From a checkpoint of a small image embedding model.
Data: trained on coloured fractals of 300 iterated function systems on busy backdrops, 195000 training examples, 20.0 epochs.
Rows from block 9 of a small image embedding model, named by matrix and row number. Rows with one number belong to one neuron. Each number is 500 + 25 x the weight over its row's rms, rounded and kept within 0 to 999. All counts start at 0. Numbers have three digits each. After the name is the row's rms in percent of the matrix's.
After each neuron's rows are labels from the 100 images, of 14848, where the neuron reaches its highest value: "top examples" is what is common among them. Only what is clearly more common there than usual is listed. The data: coloured fractals of 300 iterated function systems on busy backdrops.
# fc1: MLP up (model.blocks.9.mlp.fc1.weight, 1536x512), inputs 86-171
# fc2: MLP down (model.blocks.9.mlp.fc2.weight, 512x1536, transposed), outputs 86-171

fc1.613 145:508518509511517502524523471527474493476535531529503450516507522544515512524528505501481466476502519493503519495465507544479478490534488492543514539470471468501535509457522467509447552546483499455464508543502480493491508433497490480492490476553496533485501514
fc2.613 144:491514473480497487530540519509500528493506503523464495497499512548532538520472488492509490503456519508481487518468476517486477543516521473511517517490471495481495478460485485524478458497468465504498495515501480503512470517482488503533514495494532497442459500
top examples: black

fc1.255 135:479496488465513468545488507475538514500538482522508515476478489484513545483498493472521479517518501486459516523492461487533540546553520500520507560510503505507461473489486516527503462506459431461507502442461468520499527528511501490468480506481517540503489546
fc2.255 140:504512512509503472499474484509526492428495515497532476499498522508501494518505525530462460477516556451514456526464543460500481455531492476537447492505529474476457496495523504475498561501487518454502522528515475493489504471450520494469477497551457454546466486
top examples: green

fc1.628 152:514543477476536513550532513487476518495510516530460470474459491499526516507506522457544475474513493517494516518492454530502487524492528444518514563506481537526523453501473529511473500530503464494511469516471463492480502509504473508528478490513540535455510512
fc2.628 162:476472451538450555491532507510520513528514484477479463546477500474454505513477493541523489473448484558481520497512490516488471510491542490492483519462467505502503551482509496519522513504499476528503503463504531462530480506497514511511576468467469482517540460
top examples: blue

fc1.356 109:451480522482462499491488520481500534489507487524480506532499460492500546492512472472530508508451490523513525518520431513491505529496494507482497510476469514544524514489504494518447505511497493484472491499513521487522467462495552491459518510479513528517535517
fc2.356 110:463471476528478531496517505475514536528487454515484488485501516499499539539477532548503520492487501535449492461498480504491458528516545450525505503480499499504525488484460514524499490499480471515484499484462503505481491486465514484513494476473515494471506486
top examples: blue; brown

fc1.752 080:498497476478489503454498482519505467482508496491516495506486460479499512465515487498525517522484488503512493479499484445534536561485525542483488510505519509515470524485474463498497496469495468465459530488533514470501500519542483473501501478488524521486476521
fc2.752 081:525559460494508509540498514491467551488519479511461512462447479521489487534496501500522463481543478521525484468470482452502444511476483465469464524499512510508472486560486527477500554484500510498507495503509473486530512519502484476524481485510509490509492493
top examples: green

fc1.98 122:538543497448515464499462535491519520492497524459538533526489458457529498489492512499523494511528467503543481536521506473480503505533499547482490488554485539547474479536500529530494487498477511506505482494507463499504516503471497520514511509481519464489485517
fc2.98 124:455444502529441510501491515503530499510491453490480503508543497514463527510505468529480512508450545528449523499504497493519487503507488507525493513455492476479494495458520488501496496494466468491522520476500545525511492478480539502444513498499438500540514485
top examples: green

fc1.6 146:533538512489510506478490475542467461444526515523523488513449524506512511500540519511496471508540488489543503475511530542499509488499511504518528544530482476500514507502532476519502517498489530484509527507471495492456511512509466482481508470500496507503452531
fc2.6 148:482503494512538520474510527511502529490522502543481499421491485511542512495530545489513492499485512509492545509465449523477456464498506441525521535496493529521533467546461510520485512510502524520512477500468484494483490479473496480484452494497521517501528513
top examples: blue; yellow; brown

fc1.159 053:523481478531500487497527546537481491502529513519537499516519456501544524534472511482511470556509510538513484479476450501483449550491492488520524526478484486488489486515479519499496505500492484477514494507494476465487469484480486449518486507533512535445451508
fc2.159 048:505536480475513470525526514510524535459532494471446513460469514546469479510534500498510504463533497479509484525500510499478516522489508483476495525502504509475482449536527514518475473530500478509540525470513460536572525533498485527500503533515492460527461496
top examples: black

fc1.707 088:446503525480506476499472457494493498494492468516475519507463530545477504471565511465503500486504512486487495464494538507548530493474522490496528518535564519468492512511512485516521508488517521447518476505482506481499508531525499514487480537494521511489525545
fc2.707 094:464530517499486494523528500488518487483490503482456465508543525496464522544538495511464517467462510486484509512477504524517478507545514514523505505455451476495540506478499482517459498543466463485487526486477530558503480441473538499468501528485456492518555474
top examples: blue

fc1.618 077:489481467469515527500502498497446498526463479465496495497512498504448444538461494526493516508490504510510473461471516461529458525494471475449447469452508482498504492498506501466543488438513448545499518470534483494499482536506494487531515494505496493516490455
fc2.618 090:493515487477513492531505526511502534492533501475491467473505474498500490531520510514505485472485515508526545524480481505437476477489523475510497518501440543516550475529513482518478518524473491531506463491482522487523452491497530473499525495490495504522541506
top examples: blue

fc1.115 080:510546526519521469502477484490510500529464525522506495480473520514547495518504513480467524464558465492487496495496542501543494479506488529513524494519552521502469475521503514502504470514518473502467465495478470506466564514499485554498440524491517524461500529
fc2.115 096:482492499476476503476490521545495465475482511465526517513500528518477471522459508504449488507505525480499507508523515509456495490486536472534537472538506465484500480482505507512539493489482515536537503488464531532505478523475481522524478555498467469499470460
top examples: blue; grey

fc1.629 117:497492452507500490503469478480520515483497477466525492485465520508513488499470521535509501468491456485474479469492510464477467493492531457502457470494552521505459534519512498498551498473479486523507508498528465486527542540489512512522471472516487453491480505
fc2.629 130:488488460537469510515488527464497523504513492513490502506524451441484515487463481491523479480501471529473494496504447467498480509499543448476490496461504510538497535495460522484529504492483480475502501475527527493530522497498518472513493497524512488514503467
top examples: green; pink

fc1.146 099:516542491492512490532528548498470487534483526473485480530528480500483493493468461484510466491506466526491456504529504515530500538475494521459507457523454480545486475448504504501467468513515472501465490534525495502529534523511504527557526521488521524472477478
fc2.146 112:502533505450509441535485488483537498498500515473482510481506494515494464510517503495510503451539523466476508532489505467516482522507558488492465510527516520500478462503490530509480489542480466502498480513488465522507535517475470528512489535491504519488533510
top examples: brown